{"arch": "unet", "dataset": "chords played on synthesised instruments", "gain_aug_db": 6, "hop_length": 160, "input": "log_mel", "pixel_unshuffle": 2, "nesterov": false, "warmup_steps": 1860, "adamw_weight_decay_other_params": 0.01}
Rows from block 2 of a small spectrogram enhancement model, named by matrix and row number. Each number is 200 + 30 x the weight over its row's rms, rounded and kept within 0 to 999. All counts start at 0.
Before each channel's rows are labels from the 100 clips, of 14976, where the channel reaches its highest value: "strongest on" is what is common among them. Only what is clearly more common there than usual is listed. The data: chords played on synthesised instruments.
# conv: 3x3 conv (model.enc.1.0.conv.weight, 96x96x3x3, each kernel summed), inputs 0-95

strongest on: mains hum
conv.95,173,174,187,213,209,205,182,200,182,200,200,199,200,193,212,203,201,199,240,262,129,196,171,155,183,134,240,252,174,265,230,186,160,236,186,224,177,190,224,223,182,181,204,188,198,196,158,165,236,192,216,170,242,149,216,174,168,247,167,249,252,238,187,211,193,179,194,174,199,206,222,202,229,223,184,210,218,210,132,215,161,224,268,194,156,178,254,217,219,175,183,157,225,181,207,243

strongest on: square lead
conv.19,128,198,212,229,235,220,222,185,158,197,195,188,161,193,173,182,198,224,183,135,174,177,174,199,251,174,152,168,217,221,205,175,253,192,206,189,245,242,192,201,197,216,211,181,229,174,251,228,160,214,196,165,230,167,199,214,229,228,233,204,201,227,199,158,231,185,271,179,174,179,211,220,162,152,165,175,168,209,186,165,189,252,205,149,153,167,187,234,240,212,158,186,209,204,243,255

strongest on: arpeggio; playing: arpeggio down; clipping; text has "clipped"
conv.75,215,183,226,203,241,232,231,175,260,227,224,178,184,255,195,232,217,180,236,148,188,249,151,206,194,169,222,234,214,197,216,220,215,223,269,166,149,220,220,199,227,196,199,217,172,209,222,241,192,208,169,214,201,187,157,136,173,177,203,189,206,207,194,216,150,214,231,240,177,177,223,254,186,245,246,202,234,195,182,255,182,186,214,131,202,178,188,246,192,135,172,167,186,219,198,166

strongest on: mains hum
conv.82,256,217,190,172,177,214,193,249,226,132,276,196,213,216,182,227,164,124,176,207,164,200,286,213,223,201,208,209,232,159,194,215,193,208,219,187,223,230,147,194,194,190,219,180,159,148,194,203,211,210,199,212,217,215,243,241,193,199,197,234,218,178,237,227,157,183,218,136,158,218,192,208,157,194,200,243,178,193,228,182,231,176,204,219,229,182,212,149,200,146,221,223,230,221,159,219

strongest on: mains hum
conv.44,218,160,178,230,210,193,127,185,201,119,185,192,192,180,177,211,151,154,208,187,149,218,205,201,190,181,181,141,181,155,191,124,207,207,192,222,241,211,138,189,179,253,254,182,208,149,172,166,228,190,185,195,242,198,185,206,151,231,215,193,178,265,191,213,200,173,230,174,245,168,223,176,256,233,202,218,184,181,200,188,194,212,210,241,195,212,187,210,244,192,193,219,206,216,254,214

strongest on: quiet level; thin (high-pass)
conv.86,237,163,212,201,176,190,189,193,184,184,236,186,192,166,161,211,188,141,236,95,184,252,234,226,211,221,185,207,215,207,205,195,217,151,212,149,243,233,166,157,215,209,249,211,199,226,214,175,146,236,178,249,210,229,214,187,216,187,230,200,142,175,213,200,213,193,206,168,185,191,192,177,204,185,178,250,171,116,248,200,210,189,193,207,233,172,201,173,164,137,225,210,177,216,180,175

strongest on: mains hum; horn-like
conv.77,201,233,182,199,164,190,197,168,209,174,154,201,198,257,211,201,151,195,158,306,176,263,189,150,143,189,223,199,194,203,236,181,182,225,193,231,183,166,187,190,159,190,193,165,164,195,222,217,230,150,199,145,226,211,203,210,191,242,183,227,178,201,209,146,222,141,212,192,204,240,223,205,212,237,201,202,221,233,167,155,152,232,250,190,187,221,189,189,197,216,148,144,210,208,209,205

strongest on: string section-like
conv.22,254,168,199,177,141,169,210,196,207,169,232,142,243,208,186,273,170,193,163,261,171,149,234,217,186,177,172,188,220,177,231,215,166,240,251,219,181,226,190,215,204,197,221,134,167,176,165,172,229,225,215,198,187,179,190,216,219,240,204,201,253,158,209,222,181,147,215,192,181,205,204,253,167,207,255,211,215,169,215,190,216,175,193,186,276,174,212,200,204,230,223,172,234,230,208,206

strongest on: mains hum; square lead
conv.18,226,162,180,174,151,240,251,220,204,234,215,178,184,215,163,214,209,179,206,208,210,239,204,240,140,211,214,138,176,180,200,182,235,185,186,190,263,202,148,211,177,194,255,184,220,144,215,193,204,194,204,228,175,224,239,201,184,265,172,165,230,238,249,202,259,177,216,186,179,195,249,162,141,206,213,191,198,256,248,207,199,161,156,204,198,242,230,195,223,221,199,191,224,226,171,170

strongest on: mains hum
conv.0,248,164,169,187,153,195,213,229,277,198,235,157,212,251,170,219,187,214,173,222,177,181,226,222,147,184,174,151,178,152,198,191,202,179,213,205,208,223,164,210,192,204,242,182,192,179,208,197,151,181,248,212,193,191,222,189,195,253,199,163,239,218,210,207,176,193,185,161,163,150,244,201,165,195,228,195,178,189,266,193,228,201,166,238,220,187,194,176,256,260,177,187,284,189,174,205

strongest on: thin (high-pass)
conv.69,210,187,207,180,190,219,286,201,216,210,226,186,238,190,179,199,219,185,228,124,228,164,200,210,235,171,181,222,166,226,223,216,245,191,260,168,227,213,155,211,184,188,187,236,234,214,212,213,180,222,184,244,151,230,170,180,195,164,149,201,240,196,211,191,186,240,176,204,158,187,227,201,180,186,222,198,182,208,238,278,175,167,166,129,233,242,171,208,206,130,191,197,180,210,199,160

strongest on: thin (high-pass); clipping; text has "clipped"
conv.24,172,187,190,190,229,213,289,173,213,237,228,226,256,258,189,249,203,188,236,149,268,196,190,204,254,139,224,245,168,224,172,248,245,210,241,176,147,229,172,195,195,208,181,189,161,180,173,244,170,226,162,197,167,187,161,204,221,157,164,199,201,193,164,221,174,214,195,202,232,210,235,221,243,165,195,187,207,204,213,214,226,193,176,172,188,187,188,225,151,163,182,201,181,203,214,182

strongest on: clipping; text has "clipped"
conv.23,180,188,195,214,217,219,196,181,194,210,193,226,242,190,176,216,235,139,235,205,117,248,178,221,225,137,216,242,200,177,254,192,220,173,243,166,179,262,140,150,172,194,227,215,173,198,206,192,222,245,198,239,242,195,207,181,195,231,215,208,171,213,190,177,179,180,204,202,247,260,192,168,227,236,189,253,221,155,173,223,256,200,205,195,179,170,226,251,173,184,198,166,211,215,239,204

strongest on: quiet level
conv.17,242,205,178,236,217,183,129,219,201,144,181,178,193,95,188,181,154,203,198,215,122,187,220,192,215,219,176,146,197,163,222,129,178,160,209,172,265,170,182,192,196,200,208,246,248,216,229,160,181,180,217,224,224,205,242,178,183,206,218,214,190,250,205,169,204,168,185,158,198,204,201,178,176,224,205,211,195,193,168,217,179,179,200,235,220,207,202,171,270,209,180,204,232,218,209,209

strongest on: arpeggio; marimba-like
conv.64,203,227,199,178,217,210,221,235,136,185,195,196,187,245,211,203,170,195,174,209,244,195,211,154,195,209,164,239,198,163,212,184,210,241,175,236,223,178,190,231,188,241,276,214,214,199,161,155,243,220,161,228,195,217,254,176,223,220,181,155,194,211,212,153,236,228,231,176,146,190,196,199,199,235,203,219,132,167,181,241,226,148,198,206,229,193,186,231,162,227,231,266,178,266,188,189

strongest on: clipping; text has "clipped"; mains hum
conv.73,190,221,187,153,200,231,191,243,178,173,190,265,251,226,233,237,197,163,190,257,191,180,200,190,202,163,201,192,229,180,176,173,176,213,196,229,143,221,197,216,212,199,184,200,190,173,209,198,263,245,208,223,239,172,231,238,159,236,231,185,242,221,176,226,161,158,169,189,232,220,197,217,212,220,189,221,224,247,164,178,218,206,188,143,188,241,189,261,190,263,184,151,225,198,250,257

strongest on: mains hum
conv.33,148,161,223,218,188,210,205,184,203,204,225,181,174,203,172,186,216,202,191,250,233,172,187,188,223,214,213,216,212,197,235,170,253,236,212,213,218,168,219,234,120,223,176,199,269,208,195,212,228,202,205,169,208,213,222,256,202,233,139,244,274,194,196,210,193,147,237,184,190,243,183,192,158,209,198,190,196,243,148,248,174,156,198,119,172,200,187,230,208,222,198,211,172,253,177,182

strongest on: square lead
conv.27,157,183,141,176,245,193,225,193,155,201,231,242,196,163,194,193,203,233,228,131,222,241,224,182,149,233,190,166,143,178,181,191,254,184,214,199,214,176,175,194,223,176,259,220,169,169,253,204,198,222,188,205,197,200,211,223,206,200,238,152,135,211,202,131,193,258,191,179,190,188,146,169,208,160,160,192,161,160,208,182,163,182,239,217,187,212,207,226,184,206,188,192,165,155,192,183

strongest on: horn-like
conv.46,178,224,201,206,196,164,142,240,177,194,217,224,163,177,236,145,176,195,144,227,229,214,219,213,188,254,218,168,198,180,157,208,143,197,158,224,186,169,264,231,246,243,224,151,198,201,170,236,225,217,199,162,169,151,198,244,198,222,246,184,210,237,241,198,241,203,225,220,209,178,185,238,224,190,204,196,163,209,188,205,166,193,254,204,222,221,220,143,191,283,191,211,193,181,191,219

strongest on: arpeggio; clipping; text has "clipped"
conv.39,206,180,199,244,208,186,193,201,244,203,227,203,228,202,170,224,171,185,229,155,174,238,226,209,158,211,195,186,185,177,205,188,248,174,247,150,214,208,191,189,171,158,216,265,205,181,196,191,129,176,203,187,206,253,181,189,157,170,162,251,209,157,188,255,158,146,172,160,167,177,194,206,214,260,186,173,215,182,214,280,199,178,166,170,199,230,220,218,192,152,199,146,198,244,193,203

strongest on: thin (high-pass)
conv.47,237,187,209,197,198,218,205,173,251,226,210,195,223,220,202,205,232,191,247,148,153,187,149,230,237,171,194,185,222,239,211,262,242,195,214,175,137,269,175,152,253,202,209,237,203,244,266,164,174,240,196,235,193,199,172,195,202,210,239,167,180,184,128,223,190,194,152,247,199,178,201,172,210,206,217,240,179,156,206,240,251,211,173,195,202,167,169,220,185,187,179,197,185,198,194,220

strongest on: marimba-like
conv.50,200,147,183,246,164,155,211,204,171,210,156,167,195,198,206,194,176,236,176,224,225,221,176,182,120,189,200,190,130,207,245,189,186,222,243,206,206,204,213,234,217,157,242,185,160,160,147,165,206,176,214,157,138,210,171,160,230,219,161,189,190,207,256,181,230,180,217,198,200,189,217,196,161,239,252,160,225,183,202,179,184,163,183,228,233,247,230,206,223,247,206,209,254,198,178,190

strongest on: marimba-like
conv.84,172,192,199,211,233,266,168,191,198,224,218,220,155,182,211,209,167,208,169,198,154,222,262,192,133,260,171,239,164,150,196,168,204,193,211,178,244,187,209,268,181,194,241,235,235,202,223,187,188,243,222,187,196,213,183,179,202,198,156,189,216,232,254,187,175,186,261,196,198,214,153,220,193,245,221,192,173,197,165,271,145,164,217,170,196,219,188,193,226,205,180,146,233,217,217,204

strongest on: marimba-like
conv.55,201,180,227,201,208,250,219,212,211,226,229,182,146,215,203,229,187,209,192,142,183,236,212,223,179,242,157,167,172,178,181,182,239,188,221,186,198,248,227,203,199,251,260,226,177,179,231,240,172,248,166,202,204,193,124,163,191,199,197,172,205,213,200,218,200,261,244,212,170,179,211,278,196,234,228,190,172,159,250,242,158,184,235,153,197,187,183,196,184,179,191,201,187,273,207,180

strongest on: organ-like
conv.11,202,169,164,208,195,153,203,196,194,140,216,180,245,189,145,163,199,148,214,206,206,224,164,224,242,217,154,222,216,208,237,211,204,201,282,209,210,194,127,180,150,245,193,171,202,218,147,168,234,191,211,182,215,196,240,238,174,219,163,226,219,221,228,178,188,176,183,163,233,240,204,176,237,204,179,235,188,167,228,250,200,138,182,175,246,190,223,244,171,193,186,248,196,219,187,184

strongest on: marimba-like; vibraphone-like
conv.52,221,215,206,173,204,157,174,228,262,186,218,233,202,253,216,143,174,207,167,225,291,215,169,185,147,218,215,209,189,159,208,203,217,173,160,214,186,167,266,230,212,198,186,205,126,179,227,181,199,208,174,192,174,173,187,173,208,232,224,184,198,195,233,175,219,259,212,182,203,209,203,185,231,133,198,148,185,246,195,220,200,215,205,201,119,197,200,227,224,264,209,205,221,204,223,200

strongest on: organ-like
conv.16,246,223,196,208,181,223,244,195,203,176,151,221,230,239,179,146,214,143,195,208,209,231,202,204,155,228,141,209,176,209,191,202,259,214,202,172,198,286,124,170,202,231,208,177,219,142,165,170,220,240,223,208,224,185,239,198,245,218,170,176,175,203,234,206,223,183,158,215,219,189,217,172,192,217,228,245,160,151,240,205,237,192,154,190,241,212,178,196,200,188,182,203,202,168,234,238

strongest on: thin (high-pass)
conv.90,234,164,216,168,197,179,268,190,235,183,251,191,220,237,163,202,212,225,219,126,246,200,188,221,223,180,169,195,191,230,229,256,253,188,280,145,236,212,181,165,192,175,170,200,180,194,206,207,167,195,201,225,178,193,204,184,227,144,149,201,236,180,205,218,183,194,186,193,183,223,211,187,207,155,196,197,201,196,257,221,211,179,155,173,225,149,163,217,206,130,230,171,159,204,182,165

strongest on: arpeggio; marimba-like
conv.85,233,166,198,132,172,207,161,203,181,184,200,213,213,137,186,272,188,221,212,220,190,206,220,214,151,211,221,183,166,192,168,188,253,216,167,201,211,201,240,233,223,233,246,204,213,156,165,157,253,241,227,181,167,178,181,210,229,200,165,185,204,201,205,230,171,176,213,205,271,202,183,136,197,164,248,223,198,248,203,164,207,193,152,247,219,236,163,198,220,216,218,153,218,148,210,204

strongest on: marimba-like; square lead
conv.70,247,228,207,200,199,195,199,225,255,265,157,217,200,273,240,125,203,186,190,227,238,161,138,198,189,220,235,200,154,189,197,196,213,221,224,197,188,212,204,207,247,167,173,220,158,194,252,224,252,159,204,173,208,164,219,176,194,215,185,210,199,234,250,161,199,226,182,209,171,177,217,171,240,192,181,149,236,218,224,207,193,241,182,153,148,223,208,217,225,186,161,215,159,160,195,219

strongest on: strummed
conv.14,195,206,258,151,147,233,254,244,201,224,191,239,173,198,232,229,204,164,135,187,205,203,241,200,123,225,171,179,215,203,231,183,181,200,173,195,196,230,199,189,245,240,222,181,238,196,197,163,219,196,191,246,205,224,218,217,192,188,209,176,173,120,238,215,232,172,211,204,159,144,174,191,171,231,224,207,212,158,206,200,207,218,220,204,196,256,189,127,192,243,223,156,225,201,191,235

strongest on: thin (high-pass)
conv.13,207,174,223,188,215,206,265,153,192,170,227,178,206,191,150,217,182,170,211,184,222,218,193,184,182,156,216,250,185,223,262,181,221,173,257,176,249,209,178,184,172,160,183,227,227,227,203,150,145,229,182,229,194,233,155,191,223,194,154,227,193,158,172,200,218,202,231,220,164,247,203,190,156,184,235,239,197,176,225,244,203,186,221,185,227,133,178,135,185,147,183,171,198,224,213,162

strongest on: marimba-like
conv.42,209,202,218,223,162,192,212,170,186,167,197,136,184,220,212,239,174,185,193,238,179,212,243,186,198,185,185,190,193,204,178,252,179,288,192,253,195,187,203,189,202,197,218,149,165,159,147,218,262,152,187,141,221,231,199,189,234,193,206,227,217,183,223,217,232,213,214,195,153,191,209,227,221,203,171,198,212,185,200,183,184,222,256,228,179,217,254,139,182,106,219,218,207,173,151,190

strongest on: vibraphone-like; marimba-like
conv.40,163,156,223,209,185,183,225,131,226,186,228,196,157,191,181,224,127,192,214,226,168,256,188,191,188,188,201,191,160,196,227,163,205,188,226,198,198,164,192,185,176,208,152,208,224,204,173,235,182,159,218,161,231,234,181,189,191,187,123,247,200,223,180,210,216,176,212,209,221,251,240,203,179,219,248,254,223,192,201,195,162,155,242,217,159,180,205,112,213,141,220,182,194,187,199,171

strongest on: quiet level
conv.60,222,198,228,187,224,215,243,190,257,223,219,169,195,175,154,199,219,192,215,142,242,173,186,210,267,233,191,180,188,201,198,187,249,147,250,154,233,196,154,174,192,204,147,215,239,223,230,209,162,193,185,226,189,241,185,198,176,153,168,187,218,187,174,215,191,261,171,226,178,210,215,173,142,176,209,204,204,205,237,214,236,184,143,204,207,188,175,193,203,151,222,268,215,222,154,145

strongest on: vibraphone-like
conv.25,197,173,205,165,203,232,181,230,191,234,226,196,198,168,182,204,158,197,236,229,226,129,199,215,222,161,226,268,167,176,214,176,209,276,201,251,205,205,210,220,161,170,198,216,196,145,157,198,217,175,198,208,196,174,212,175,176,191,147,252,266,175,208,196,167,190,205,153,199,215,195,181,234,196,182,183,251,207,168,228,158,194,218,232,116,188,227,144,232,171,203,172,160,208,201,187

strongest on: strummed; marimba-like
conv.15,181,224,201,175,215,192,208,239,143,160,170,216,170,233,205,171,182,232,194,164,219,225,217,168,218,171,193,246,187,166,220,192,222,227,176,189,233,172,204,229,241,189,196,198,251,210,204,169,230,243,229,237,167,160,252,178,171,166,183,157,205,243,225,185,268,192,163,195,202,157,213,185,159,217,228,242,216,228,186,253,157,133,166,245,250,248,169,209,177,239,222,213,202,172,188,185

strongest on: marimba-like
conv.89,146,210,177,234,209,213,197,188,176,171,171,195,207,177,172,220,189,247,200,248,171,262,173,160,209,134,204,251,221,210,235,161,169,196,201,213,210,191,188,164,143,210,204,294,247,184,187,165,188,226,180,206,193,199,206,152,217,167,184,224,207,198,210,212,244,163,175,229,200,247,189,188,219,231,209,201,227,203,199,221,245,150,191,201,221,185,259,194,233,247,195,139,260,222,213,178

strongest on: mains hum
conv.72,177,208,173,189,186,247,186,191,217,232,196,198,183,165,175,183,150,186,187,221,198,233,193,167,245,133,250,198,154,183,226,131,197,192,237,168,238,182,172,220,196,167,179,239,239,179,174,196,216,210,182,191,186,224,195,158,193,207,142,274,212,235,205,207,240,150,190,209,217,215,258,200,167,255,215,217,211,251,142,216,180,161,181,198,193,185,222,130,239,180,169,205,225,223,217,203

strongest on: quiet level
conv.2,199,166,244,176,229,217,200,184,180,145,260,195,193,173,159,233,159,196,201,207,187,202,227,155,180,205,190,266,175,182,263,179,214,203,225,208,225,183,177,199,150,206,182,235,186,230,154,133,182,256,188,176,220,220,173,224,186,177,151,224,217,165,168,214,192,212,200,190,208,263,183,191,180,204,185,256,173,180,167,271,190,148,210,222,181,174,241,184,200,163,237,162,244,224,197,217

strongest on: marimba-like; vibraphone-like
conv.56,215,149,250,168,222,168,173,195,255,203,248,196,183,208,182,189,168,169,177,185,229,200,202,195,126,249,193,253,155,173,246,185,218,156,188,182,209,166,245,213,233,198,244,169,157,209,196,185,166,201,242,190,189,173,170,195,121,241,189,222,177,211,200,181,207,214,247,195,240,174,210,214,167,163,272,228,223,186,200,201,164,162,177,220,154,196,199,207,193,258,184,208,201,197,216,236

strongest on: clarinet-like
conv.43,190,184,186,235,209,236,193,137,218,215,178,150,155,184,174,250,183,217,232,203,161,187,255,159,162,190,168,209,192,192,231,148,192,211,179,204,286,163,164,198,125,199,195,215,198,201,203,210,130,149,201,186,258,212,178,196,151,191,139,215,197,209,215,208,218,185,253,179,191,209,205,219,224,264,176,174,187,184,199,192,151,217,218,188,164,211,209,174,194,147,187,184,198,204,175,181

strongest on: quiet level
conv.57,237,176,203,183,200,130,195,180,176,146,215,182,277,171,183,235,174,185,184,193,212,181,226,203,191,184,195,195,190,167,214,149,228,178,265,205,246,206,177,231,176,181,208,219,207,234,253,190,220,206,239,208,164,193,171,240,231,214,177,186,174,235,172,155,165,199,213,167,194,251,210,195,158,187,224,206,184,214,187,216,239,130,158,203,267,205,169,252,195,206,236,228,229,266,206,185